config = dict(
    train_examples=145000,
    image_size=64,
    vocab_size=26,
    encoder_arch='swin',
    encoder_norm_position='pre',
    encoder_mlp_ratio=4,
    encoder_head_dim=64,
    decoder_norm_position='pre',
    decoder_head_dim=64,
    decoder_connector='mlp',
    init='lecun_normal',
    orthogonalizer='newton_schulz_5',
    batch_size=128,
    final_lr_fraction=0,
)
Rows from block 2 of the image encoder of a small image captioner, named by matrix and row number. Rows with one number belong to one neuron. Each number is 500 + 50 x the weight over its row's rms, rounded and kept within 0 to 999. All counts start at 0. Numbers have three digits each.
After each neuron's rows are labels from the 100 images, of 14976, where the neuron reaches its highest value: "responds to" is what is common among them. Only what is clearly more common there than usual is listed. The data: drawn branching plants. In brackets: how many of the 100, against the usual share in percent.
# fc1: MLP up (encoder.blocks.2.mlp.fc1.weight, 320x80), inputs 0-79
# fc2: MLP down (encoder.blocks.2.mlp.fc2.weight, 80x320, transposed), outputs 0-79

fc1.249:335574508503568461433495477586505518378529472414506460576429559491574513553454573498460488490484576522438518507445448473480582484493440499535476537482513416468588442494529544496557569507508542573499561448456456534520501445499439549514524491
fc2.249:495460501492484523534484476483525457639519436623544538437570489507493479359463484522435462530520399507581530518476557517518528447434521494547558473608497512514502419550520473498464463476467438478378484513448511435559513507564578440438500500
responds to: red berries (41 vs 16.8)

fc1.62:494555499596493442437471482511495551500447608643396409458476577488404591537514470502536514482455477557420505488511506572479443509500423505503566554447517447464558444496494526425517523519494420491539509525400516463543439474472525551566532481
fc2.62:479558523423435504486434523502453519591498451440586469566494423424512540523543445551472549539517462400489576468467417479567457481540482484516565552579442546494501457424575501587438501474550476536499494563508472552478583574585448446530439451
responds to: autumn leaves (63 vs 16.6); green leaves (37 vs 16.5)

fc1.287:571550511539468457472527512513453445523542447508526480490463501521529616534422446498425463524500442481475506439443531585447619451552456480546516550549485467495495606467551515442532543426519440436554450478443502517461661447497459546443459570
fc2.287:453419576598564503510519589491523581529502506474396549474479520514520514486554346525526554460463476510498461485470455462540457570561452562584520406568475521576557466524540483495491398473567514470494469471527534454512484515407523431555460438
responds to: two-way forks (70 vs 42.8); bare (42 vs 16.3); wide (38 vs 16.6)

fc1.15:446522466568542446511501470541476484413470525458574421537422393514452493514456549502513500497547461558567473446462521450514433448500437485506543494522536495537512561449650520560499446462477510495509524541482415528467471546587657522596517450
fc2.15:453528476507428539500434552491452520513577467481483565531541468499542492556586543470420462602457487479508513550601458440487510538490516583548509446463483492468378534419495545500581398383533511467512512538505445444521465506518427547551465618
responds to: autumn leaves (46 vs 16.6); red berries (42 vs 16.8)

fc1.197:578546444507523485501510529494559506483547545403498538532491502550517451446637459515528480468447554484592479482441458406556487486536618467382490442487506549494470462574520561518497512520426502480465476412501594510518534495455481528526348530
fc2.197:522492507455552463476533535443436508475516516576530520494453530482390556455365512503571500449515502530434414516517590507390470467545430542576517572491465516499434565550586525483500473551561456528559486561509459510436435400569430527471542528
responds to: night (71 vs 20.6); pink blossoms (64 vs 16.6)

fc1.83:603529435527445521478500516533572402589477551428480606478555407549577484573435456451525476455557467498557482415589490576489478475465493494497515486549578472525495513522513500470461471435414496493501439590489483468499514427474589498552419441
fc2.83:326453658461537519534478439506482546422487437445540492528442544544463542427587569517459537505473509508549504502497495448484513505481557573477507479487453512502471496432488519442549528529556513491513433337528505481522535508542554445506560559
responds to: green leaves (100 vs 16.5)

fc1.122:611464515499560452497586557529405428556471573549475517539400436458455533423544556512538548520465422488491477590564496504427477585563485389525499531514529485542497534427517497574578464502455439442480509533438504488467437476462493448462480574
fc2.122:529482461402432600453455522454495510467492576539560456479474578481522425568497417588437524446535535520487541545510523558563440420483563548521515468442500526490521460573496489446474607439572513521542495471549479536474602558524372565512498485
responds to: wide (74 vs 16.6); autumn leaves (50 vs 16.6); red berries (40 vs 16.8)

fc1.50:559448420529551442481571439534498600585460507444409496531553572463467488553451464522506520599530515540555488577494548432436483562495603435439454427515536484472519576484503575515537411420490442538449532447520502452486458516460467426506483554
fc2.50:506520570412433541508464526449538530459482478543570516528431505562469566381549485503462488421471505537445465470499398420555517474507483519546531561492512508478445443555577416534426482572460546488542500558508482574435596478518504606444485397
responds to: green leaves (50 vs 16.5); wide (40 vs 16.6)

fc1.199:466400495546424477465402539489499471491544475475445512533538530444487516549463493591474575562502556591456519522547536469449509528541543490436510456457429609499559433429540586522584491503465532601490523444578497498468557492466523400438406517
fc2.199:522490545483511474579518465440535545469374498490504490433470480519500461447523546436462408441641475551483520476520520473494576553495465456538569552569544487501434451499530501551477488503429583399558410559507496535496548475463527639493541429
responds to: red berries (100 vs 16.8)

fc1.129:375426573456404486464509436521578458495567446427437467527491487464546605434457484540548558566467539479530537466502495579492555458516483538430536567518436522520503446547562519513461401544415524465474597442478529489535485553479460590527513483
fc2.129:470424475471469462459487418446513427441487515572520509532580414537463534479414472481422462472591477534475492508534451549487558530501574571514456508604429568442457534372529532532555558537460529588432491487523559533487537452536534469451478406
responds to: pink blossoms (42 vs 16.6)

fc1.274:556447493520515488448554524510542421486599491541543429507520456490394609633531425543545435506519478518540469572418537416478452484487432498561545448444482486489420566492548545433466450498541550598504479497524584473485481491517522472538491409
fc2.274:523602522525455601499510529502514498481516437478425511529538519404439503510563579509530432477505511458387459497459386418520474577552532493493521438498554542570458482556447455523580502501495508477446532604553380542408501525514444514483472565
responds to: pink blossoms (74 vs 16.6)

fc1.279:532582497444430422525464507501486560538438454499533541456494515438526580424474557499448464564482599526463501408560442506433525604500556471509490545492482513501556518472467513531511460562387436493539537437408470527476465544619464501442461605
fc2.279:485464433529434593438578569523542466481578438489515547488521586490462482529472531534540384448533458412546522571533454467498474512462444450535487437451592462558410471629474456533518485457521526532520542470512491504525426563374456501537488489
responds to: pink blossoms (87 vs 16.6); night (77 vs 20.6)

fc1.310:455415545439494420549489463524519434501539538492561491496425478463499584584468587520482448479606525499534576538518510494553476482427549470479482428552476407460456550400467629449560536537501486450482548474534357512510505456489535479539540497
fc2.310:440543468531436461437538453495542467514552438511502525518505471589546450617529435512443482536515468554464513526595470535495504542548437475498562442476519490450536539580529543453434368456421477460477564480486442631496455465507471473601551569
responds to: two-way forks (82 vs 42.8); leaning right (39 vs 16.6)

fc1.70:565563476468527553542525560535552487514484477570492526500449542535498481524440448469498477503591557492439420490509556394502436463487500536445408563518454460425476387540527513603475470468462594460612499398516480520544521589466537507400511501
fc2.70:536524506573444511438456458458457561456431396421592526576539479424536564446547507540540457444451559489539517520549483473512496546502421420480503520532523424501550546504417545542527521511487504526391521486538534488416390552500605466548506425
responds to: white flowers (80 vs 17.1)

fc1.132:505413519536466463519484536476494456577421500533437496591532454448592612514473543544479545535417469575523569592473506433493508563508561417519538525463428515569510450489426461554602465478408419555536463492495500496463528432518455436520467462
fc2.132:568549409530502539454518522403481529479487477513498472401418533566363444408574530514515451433545486401444505422576552508470544444515489505480513510551528519464466465453538481490506477471588586502508506507601540521514449605500536510554560543
responds to: red berries (98 vs 16.8)

fc1.97:554508479488477454454480556530505510512481504384578400460486553562556477580512454486499389531610491435576506564566509483506506478559508555463553517546503485474576626410517560484392455478507562505504422491490439498514432489445556493458460476
fc2.97:469516555503565580541470437484493531465472606529445536652419477536408509463420632447417520486500454576526531428489486482525551474445510478528520430430536504438497470521495474434504487451550492483498486421460521477534591499514543560525479589
responds to: green leaves (100 vs 16.5); night (57 vs 20.6)

fc1.185:512504430556520486454491477514526421518595474540526433420411550490467408566480560451507564507459446547546431451404539436546525444490484525548541448488529517573504582388591490446518482538582491578497438467501493501432527532609507464522522542
fc2.185:495543571439452547572500576438503555473524538504496443522536422426505489504524480494529485435554584536456487525482487546496408573502441444550373412522546567540444435493473566602574484469499546433589486522447463500537478517511456515519419593
responds to: autumn leaves (46 vs 16.6)

fc1.226:485603536500531514540536534484494394519561488423555437456488525566519606459521496466483513470568479502498521451484456572481555510530434554564474584450478515498527554515535554476553484448432431409496440441415549576433578391506455486523411478
fc2.226:481456535585612464476511578555449495530506565400479515442514464520490535472444431578471529550460483500433453522475436529555565555523411553537528482523540554520520428575540416561518487467553520494423486519536484531472520521464461369501364512
responds to: wide (37 vs 16.6)

fc1.27:542504526595550487507518553525624521515533507445514517429572448498592459523511466546539479518572479551562449419490518606425508494447483476440509548537475592441543582488536521525474473487498425479489483379499492523421458447537451396457490411
fc2.27:565500516432554502557649447549555547496431508489503464483496515542441411522520525519381429479522516424514494488602476455485572452507563481510523548530575453482434543532412473434528430517452574469471445504548450529460614528526449541510460503
responds to: two-way forks (77 vs 42.8); bare (36 vs 16.3)

fc1.148:478549475572397570524483433589562543498453489456442541510535489472529509506451545535424532574586561458535453458542518565395449511518524425440526471526436486468416510544559528482489425432556570517537421558509481459457525597535490451432537443
fc2.148:517480579530508383474452553521402440591475476452494522514459498473470477499529497504467506467483509501575486617516478386618551582494482539476467512459590517527499527502490417526454508550467499449420588456545559584554569411487531464554476459
responds to: red berries (45 vs 16.8)

fc1.137:508500583531429527496453511478471581577563461518487431525465491547543491473485556476557405514521555510514467566449522517530428538441446556558452498508481576502435566543351535536457431528544540531448497533472392422424456523608517430511502510
fc2.137:514604490478481604449537518528420537547445492511495528536538434475485431441488396499577595441502565493516418571489532516460503575440442571502485528490428413511491448457489523481491583554497474486430459504529475535598453555578523508385497466
responds to: narrow (50 vs 16.7)

fc1.54:453379552431464573508444481528511591547585487483549521459531546436503477513570485520503506546522471506569547615443539461587523510419440532549518538481539507489575469485429481544467493479503493410539445440460459471379480468463486585524410557
fc2.54:478515420549495519511584392445478422467448482509515570569482461613433399523529523471591498537442516531456501449447488576484455494522562489456377547494531516574509594529435486491499441441502464533547471558470486483597460494542601516519481502
responds to: two-way forks (80 vs 42.8)

fc1.51:576558485518545605414493485455539575551493532447509472556497527531423459499515551363459441478536478521506478464527558449510520457554415428470476506522484497473456552419490531441437531439487538459460490490620526423606529530601563529504509561
fc2.51:465547459529528536550540461386530500505529477557527444566390538461536587416508563477504447535534496411464475542449431438651526487525410480489509522572491487406519564457538460441515553533517482498422508524455544466429548490564512500560504561
responds to: pink blossoms (100 vs 16.6)

fc1.123:619564556455533497447539496520537486590557569548449445432544486543508420485460431390542411459528464538475377462539535511456463499471506470481480573535527499593519556450511514424435497500461512452515459573509544483559541465458564466539590453
fc2.123:539466437525510526556488408464456520471398499520485465577475531472519506472431636545442469547513503564474554465406452473510565539509433452480540526533534567381438489464536536553431517574547490579496534447455510451493505523587411602504503506
responds to: green leaves (100 vs 16.5)

fc1.276:501405505487522521491529467520552519538379501463560476523527410444584508489517456542530600463489463520547530550527464490473463501496457417477513590505495485500539531455567549551556401644508489485456480541378529454414494522456464533551442593
fc2.276:496507510470538465486541473525508532459512514506383552445431566509460475511549501472454410499524541540547512496435447501435576487463593603585513489455550507495499485548551530470455488439432599506587495407566530519582570435527458449422484385
responds to: autumn leaves (43 vs 16.6)

fc1.180:416560519519524543525354530463531397598476506502495549549472521485483448516459463504445468518501519582513459527515571452382443584546599496468451548510502503398518511519429521499494464560456527585502541535452550499578503434518434529509410482
fc2.180:452552544516537450523561553377486542441480466527485522485505476468498509564496564520449577450437462495481489428461574636432487472504557473474427530597421411466548428505490516482459496476608496519532519555503562566413453561471510526491593482
responds to: autumn leaves (99 vs 16.6); night (59 vs 20.6)

fc1.228:527534496571433428519459505478542508383603468500528366564501428557418534506527529454439427496558538519445559516470505551519494498533556467461512441483414476482533562410559499573515449520474470438552566521469469534525473586582513438547536452
fc2.228:416497423427482498475553538487484529511605571425478519553498472463579456437472434497514548479575488475551552477626461498475519586448483529547563436511489510454404475512497534595482414499460585457503545508496449553614445457490508532466484424
responds to: narrow (50 vs 16.7)

fc1.311:537486546522489544483558490602429519518558463550498549573419467514488404490452392456555470598506392532520436478584508550510524540524450487519520511529525470523442568439425538462462467532481473393549513529415456484551469466463504496453624549
fc2.311:407447426407521560544546408391523488538524465464512436466533496456533497491605605514492509445563567517485481454492549474543470456519557541437519548516468462463546471437577531589528474441541587568491505469567511431469486458489522547601500441
responds to: green leaves (100 vs 16.5)

fc1.250:525467628528472569536576552509462476518474480514512511534356501474517498486450490466470510500421476445449485574531551553584508505550468474526532548558473549595476606463453475519427426490388508437450508489576445437516521477468438553420557518
fc2.250:515492417521542490475474478502472487487499542535425449423598494496398464590645543532522534544564555518521488489489459422449448507517461518481429523460559420408563468519485492488558546502517425581488526445434549511476469456387533553592470519
responds to: bare (56 vs 16.3); wide (39 vs 16.6)

fc1.298:461455538529552502513540537471526561564518521453476533442495462481492467470395545503459519493510477566504488487463592496430451491419635476420494423530566520535573516516427517547456339536554509511616611499483501492463484416516487537489508456
fc2.298:459559483443573516567527530527532542468452466533503437474469504587636570572590469432512412415559495384431524430431481509496546553505493515426429490507443529475550538537541516494431577532497466485490476467442537496503493578486411564468511522
responds to: autumn leaves (100 vs 16.6); night (53 vs 20.6)

fc1.33:472508589588517493506452507530478436506516499503574489574569515482446541502619468498460478494437518484456512397416516531536431599569466554472534504488508510566592440500430592563499511487577480543472509433547566478396460484463462427479431438
fc2.33:561440514553495527574498598454513456509473529485506482519535547522527475548454498525526394451519484419442532584499464477421498473524583503499419587545416465484485574421481509393513485462452536549508488448490414496659550557485488434473519563
responds to: white flowers (99 vs 17.1)

fc1.289:516416584492459422542504569539487542413540504483488492479480585502494471457498481553426520531542518520446542522467588479545475563450504429517469557545384550566402552487458432457455452478509406651465492482474503460517495503542562516592532450
fc2.289:474493484548486562441550499536536444474573573465553440558407485514490535433579495477526491521469497564526483563503447494452619574516550525431523525486511451462563448537480507500514545604482529429426448439500394462485468558432451489470373581
responds to: bare (51 vs 16.3); leaning left (38 vs 17.2)

fc1.215:458449529554507500448499483565550574558450496541553453451507472539460496367433467469601566573489550504521460553587556580475546510535405435495519557569530497535436537439509483483400493532484467464458529466454453415553471529511462470609533452
fc2.215:496463516465455563480538508461444460445494566489479498492616488527536508564366556525530489472495422532571582581511540521463604440581517548504416548464469514480547466552451515503518471513366416459505561485456546488517504480552501528520464372
responds to: autumn leaves (50 vs 16.6)

fc1.79:504459508497551493496454491500481565522553518507569440518453512553506466451456522504518529453525511557549473500554509543497417474442539509465543576538432489448392484429660534526433535556438401479616584467500499517536544472443464520394425429
fc2.79:518552465452442483582580555516405580443504473511453554496480546470475490464495457482550517433432584437463527475582500536512551564516485548510527522573510384483571532532368552453529517615482529417472466485493526478552397445482535507491554473
responds to: bare (37 vs 16.3)

fc1.282:522490541458540492443546542607520478528528466540463488510408556566446500390507465467518554413581539563502477544515543458446439447455451512383431539516572475510580527562476534477496486472481479401514507487523546486474367441530520539501616520
fc2.282:537501519529544450537425402405518496443376509494563410576530533503610495519450520510461387533484401433491455519527475482535527538586511436556507568510586587499574509478556427526479504506460465573517530514498420489514450549520511545533497478
responds to: white flowers (82 vs 17.1)

fc1.262:446500541463515574470509545489476565548497481505507509521427504564507460502386490510491392461458470475542478570443596539466492484409481563483545542526486550650520528539412530505458418536491471545612546516459448496508417449450562605485483500
fc2.262:454460471533567535560570409556519519375504463440451495515527499553516524607495548428497443441537467402447487453477526534494515466566450502424467508532575562482515582482514409483427569557563410415516537505472513423486452527533448541483534545
responds to: autumn leaves (99 vs 16.6)

fc1.222:573502458490542539409522471446528596445471463497456529504478521542482453488511451432541531510418541401569460560475538454502395513602554525498580460456562528484498499588450495428567426572443480465579620478444498524435517514452456537512481509
fc2.222:553558356445533583589433514494405535477498516444492581487519483485459567484536498465454457431571459492424483483478455512481509443482561478531525515550493538503587556428591520517464577540607486559483507532461414499514468433518390522491512460
responds to: night (100 vs 20.6); white flowers (73 vs 17.1)

fc1.244:547466500476490466514470432480567513569479401499478428544545523469501516484593587496554545470453535559445504483483518422522554444606479467490516485461493504527420494412559584466485511497443544511540535429547539402421553509541628464429407464
fc2.244:478514579547549558525558495487561546547562470510542447525408571493566508470573577494490520553521422506485472437496470480607480473455423579522507555523557480449485464473546419490417501543401494422521570507487455445507519386529463556428452581
responds to: pink blossoms (100 vs 16.6); night (51 vs 20.6)

fc1.19:451465597501510458524495470490496560534455532566447531569470505510512611466576519498415538377595490439507511429385489557507491549547435431623475470434499514488479406484499519565527506494541502430531603550493460510503479434516482508447535543
fc2.19:563497405437476501482486545437551397393587495511542459515460569501574436567492472530584507468421557582454550600537464525501538450451569606378529511522424496502443493512530512397466505438530528515489474497523524519505504518494496496442554496
responds to: wide (41 vs 16.6); autumn leaves (40 vs 16.6)

fc1.43:475511529435509525474482603456619505458547514491502522555512561501548507483438491462492447468538471497434463498582518532527532474491533477432438493583408499432572486453489641543467543471550530426494529475457556517455539457533398547528360573
fc2.43:465532487523496518542424486559460482535529414465521550581541525480495493561565543570511432505426525454483537516418581597484571573394578518556445462548537472456477431569392433436432450525521475514502481500524495518476500469620431492557474467
responds to: two-way forks (73 vs 42.8)

fc1.57:656537416464499431517528467512516444507494504482478484477562425603486482436558368452500510492508508499499441459467501413458451552486528429504556568431543495448479506630432569538490454546466511510537512505538563473508571460492528575543488575
fc2.57:522487455477560554494483476545446458440508469482473579559461530442546533485506523503463456441526542522441501499497567479567540349553470478420573578496457521511458489465473426467436636470526502524543591543520412546404413481512441482468579527
responds to: green leaves (62 vs 16.5); wide (57 vs 16.6)

fc1.64:455438664535495546490479594519546447511618518506516486462481500506549481551405537436424464471465547564474610438509497506587457456461476529435429437540456494474517564547466497498436499540523485588464519425452493547459531523446491579548500483
fc2.64:490471478424455444429515442541532432445511571640538494482565500542509553501593492564450568463559544490426531510446416541491512563474519535543487565542524485469489504403471448497427521509466522442454595409434481499554616500564524466489475526
responds to: bare (43 vs 16.3)

fc1.149:438438431518515488432488454520506523522555483469498496497493596538454552529574556482560530507537526490537583496498475498450551533464555472471527460559478554494625456436549516589466542441575532420506488523429544490348523529521373480490399528
fc2.149:531527514519460562641491534499509491472474541477506484507526412485518387495438446514491480497476527590488442492464527462608495494496509518563316499480567463545486546546471496443540465531434530523602429503492497493607537427563558496459548510
responds to: two-way forks (68 vs 42.8)

fc1.65:430529589461461487530487454549474487508537515549423522575436519536625460410556586481528479517469495519526495484512477420516477523530566517464519547538443537517421482513507434436442479516530585577527494588469422467556446374553463481513568403
fc2.65:576558439512464521481635529493477576423555466473434456443493530520374490570364437541519439535474502507487484500528508570453457620478543444556432423474507559497488538508512530513471450541503546454530476509469574514484501583493460513519550581
responds to: red berries (50 vs 16.8); pink blossoms (46 vs 16.6)

fc1.315:563531465496450454479520512444454593463511514405511477526488574508549544386482470544395389452481523631417543420536574501517464497552526485501524486505474556430481519502545532498464547597452544498525471481416523473428509461524518494498569611
fc2.315:495495429500525504506494516490457386484580614550502510493470487433563616453510529524484453566476450535510513561546499513535427493540465422443454423516513511575424481508464455625524422548502437474441494495476515525475436463497470481575603612
responds to: red berries (78 vs 16.8); drooping (37 vs 16.7)

fc1.99:581478557502525530522485479493444572541566488498456508513432438482558455470531617551605489442555468569438492636534482539464466590422463498522468492528436505514481520496503472542571513454457385471542445537379453406477453491531521459510515504
fc2.99:538469493523468563523466503448471543553417482445499551535535565482492494629545373447556531615420555536536467581483582471518498490468509500464441556498403544528468513522511517456470523508562527383551465535518506575455465581532450505461423450
responds to: two-way forks (74 vs 42.8)

fc1.81:508477568474492453471431559536539513493443515488534430516554421506558449587463444473470599503520478508518505446459529519421441566526423445525483541519456469424479510460525462532420541559694532490547542514516460464503628446549465550481490497
fc2.81:451550486512538488522564462575468508505517479552446550442441560553512477456554523495562467522508583592511527475603516462539485490444622544484564477460457543565540461523458598415462502584367500461563438454452477513524386518458541508500473471
responds to: white flowers (42 vs 17.1); bare (40 vs 16.3)

fc1.61:516518516547508495495521504510382488484451546519436492573469463505558581552513497416492540490607497465539487405497602497536443549567432432433506501491474358551437640519459544545476420480485463568487521494515531519528465567515518537454430492
fc2.61:458499600464539431435458479421501373547470507473501523545568534498504572487604442447489502588470455447450478515607498456556528492468559467477446539505535521561573440460607492503471555530570491439402525470541489523509494546397464523526548482
responds to: red berries (54 vs 16.8); wide (37 vs 16.6)

fc1.211:512580477582414473500515553517548464521460448532499440479488532539487511524500507480435500594488448564447487472424542519524454547498449561467619380379560500481511565575437541504489454446434508462558563435487553499538435492466464598574478462
fc2.211:425455559451481479534479493511490572540529492392583524614475431441500569450623480501482573457601508443479552466543442448534520451462525446488467532551387475523485447443558485526533602418532449531460517544489486552520536458502505462473555451
responds to: white flowers (42 vs 17.1)

fc1.146:562416503414444507566584445492535461583492436551526516395499512504537437525525436497452507530470515415568577541452568472502452547482410578535533548553442505501520417484461505515516433500500548518458555522507452446505561479538564477349459540
fc2.146:474596519606527481390442501476472493428499440551481451612497508556468497443515574449497464510504485583623479554505474553494453422544522430491475499471563421517533534561496514460407501450485459542603522534464550492519407508445485514582533521
responds to: pink blossoms (49 vs 16.6); white flowers (45 vs 17.1)

fc1.221:525549523531382438529417425522522410484508507493436554465442444553463486529509580487509470518577561454484537498493436497554536442529541538512528453506541509454601442574530654505442530392493455551479456422518476523523573479564504538474464450
fc2.221:475475582527545526457433460436523453507449515525589467465493524595536466461482515453494558492506487572474498459486511561483445534519401499466515512474527500485557616416495303485541473513492598421488487506558523570472518465481520470564577578
responds to: bare (61 vs 16.3)

fc1.270:467567460532485512511419551512447533558483484559431574452505517466603467426546568625385497499445517489484443484541442495459488584567538468532520523554544506509459427512493546427499533551454459503515550476394392441516513541499464459591439505
fc2.270:498492491464451553458538517475524502498493511479467490504586619402428557435418545455516361506459496500495514503596541491506592604469525379437495508514512447471479488542442470556594516463468533477510483528537481600488532509490535456574498397
responds to: pink blossoms (93 vs 16.6); night (93 vs 20.6)

fc1.245:530528560492474509572510408503531447522569514455404465587618464518391450456530441554543409533579518555427472473549554528568444556424580495461541490527484526478455493472424424551460577471468475486459591551544510470470492511459526449517494500
fc2.245:453434524507514496450447559467413485509422567542520504465536457552513493556664449477525506441448555478450503529450589498525455518452400574655570438478548414525548556507495566524495467511479499417489510473485460472544443487524526481537504456
responds to: two-way forks (71 vs 42.8); white flowers (37 vs 17.1)

fc1.193:513475574602498556467499497427418599460481456514579451464499549536521394554552485483488439403518494506492509412559496506460414543569567483452510538426532513525535561469591496535475473391544473548562513468461445543544531462449532494407466548
fc2.193:484529553514437531453506484412513412434506576500486444483556550505571549511480560559536478522519560427421413613486531469382607577477497550506508499494490511475503416481534487429393526453464508564462504442551471545599554506449524516450491483
responds to: white flowers (100 vs 17.1); night (59 vs 20.6)

fc1.181:511473436497459408467436431597501464443479575574459448515470492487450503511483455545499509457444485510473559618468531528494496549551428401601514602438463456424565535499411488538511520555580476490508541564491535451485552406545509468469512575
fc2.181:441577546458489543495506586491449509595448418434555517449520438408518426548543435479465562503469518492551521350530487460522408366501477538474562503468450515550452456401585504522472574471553541513517512546522462517479495527493485450524511470
responds to: night (99 vs 20.6); green leaves (39 vs 16.5)

fc1.47:450489519515466483464500509571471590505478523456542459456479529517574535548492499531522498527535437490585542612518497475509452575498399488546513650522462477510488545368542464492413490581564543526446533453438405424470484441465476508401518516
fc2.47:541515493493535517482558421474522517467570450558445518563485505557409463490405571479495511540409530606508459415494544445467528424566566493550500456479547466448427491578454537516467414533448535497551421519423618525607510504503525512558490523
responds to: green leaves (77 vs 16.5)

fc1.265:525440502494429460526469475409460430611490525581403403492539399475476542472562558438461419534551492460496469538492537518438542491471533566480562585513554535519467484462446480535501385556532479524564479561500541477432484439547593560489485537
fc2.265:481450487451554422524548567402542505459499441486562472388511467486483456518440528604545563508418451491546469482512565494436436492595493514471535423486425563559475527498564504487466543505602532475480454519388563546615509467482472511490522575
responds to: autumn leaves (97 vs 16.6)

fc1.302:564468436542491488501574425462487468583579472518445579442452527454511505441487600547588471517560460478490476500531564529529573513419508522558544513569528405579437595460487539417491521487390459568543504530431439450469476454425495473513495500
fc2.302:368470540465476518571463547502465555545454506541485464564576499512504448536637452422428535504447546496519521457463480504532456552566528411537416440483528617494501499459503463518525514427533500461478431474567569575532459473588546446566526470
responds to: two-way forks (69 vs 42.8); bare (39 vs 16.3)

fc1.11:495532470597594513468486464507439462513510554456594492543483520594425501557448412531589426535518474492518497487412509551621542464488465457572593518449579381489484562451529555529473418522493516466478457538445462490506538471485511456453429520
fc2.11:424515499538481520513569535406483573495501511431520506547484515579490507487472511467534551423528475585474584461486460417400491436494491508567471468542498636479505458542570422572571483407520554544500545426525463506452540549527411498471389499
responds to: white flowers (36 vs 17.1)

fc1.229:461482477502515495496474412497495480495616469522444555495508442524448523575505490447502511534589566522439546495447555448578470503443516564510494505586459575523472577438391464497462567478523528387484536483370418526534405510598494492507519550
fc2.229:457509474419420532548498393417528496519545490580446485533465589435514406468520558496474538459534517565545486547441587530529463487389469594515445534454505524471518509449489538547377451527554606490530575512593490462528474499562480496489523469
responds to: night (71 vs 20.6); narrow (47 vs 16.7)

fc1.131:497501578449475606545463468464547515545528515609455631516494587464488426458435398476487546436522584542534512491595503460447523603434488488451545483484424453409579451551473501535542476504488477557533481487501488441460507516504529467515417545
fc2.131:475553485485484537551544594500402515478393459469573434488476477554529513492622650475456501475446465511456551513440548556530550411538560461483376521495519475600448548475514476527469497517524570477494488536455501527464461486465529584515494416
responds to: white flowers (100 vs 17.1)

fc1.190:481466593564512488607481478449548506507465386426526492471470498555485472488517539510523496518413591551523569509567559572458515451523462566488529559460511458559469472547480501456513408564522365490452452491384564576476429553453485548496527485
fc2.190:515543448520577528459539485508503561507542522448531417519565459509529599548485466435545445524491476437583499548480432588516554444539506531476513466600432479400435533444498422500491509497561459516482506423434531556581573488562485416394427494
responds to: wide (38 vs 16.6)

fc1.205:492386472407584515465491502582519520602536530552538479491527504450525476576564420498514520520472568527421527570448485478495536481459443527522548500443526411402529483467535392505544430472533460572509431430497552591405537491515532533512465564
fc2.205:516539512606463451482513460424487511456471570537530509489392519517430478434483554478575491452541428479548427468512574541442428498534542539542493420484510546567536593550434609500466425527600528468515566504548469432592541548467454493538472465
responds to: white flowers (76 vs 17.1)

fc1.169:524552543534485463455614422609551568535534441405557454469583592517481510580507480466484486535459503555478491545481449500497466557427448487513506580494529485535534530434558490470384457562483472457466575450409406436535444507526537462472478524
fc2.169:462420573402456508457507474445490553486564560561524479514461460492512494439469574486508420531434459492531411382520509456500548493548503553493523528513515493479453469485482525574576420461523597532520393434609498467459548500525494568626529450
responds to: green leaves (100 vs 16.5)

fc1.234:491554429527492539544469568470499594483523493424470547551513549616480551486497510408417540488598457507555414492524448501430538560520520474499459427523521502495487474460475535565437408555503553535566469510488583422505507374488532515448509390
fc2.234:535515610448564478510534471446470490450451456454437559525563396499487410496542493460475477481545589491465504423504485549487499559488456512382519547499445561512420457575508431427450601535551445510453543510442569535465524551520538591483515583
responds to: autumn leaves (99 vs 16.6)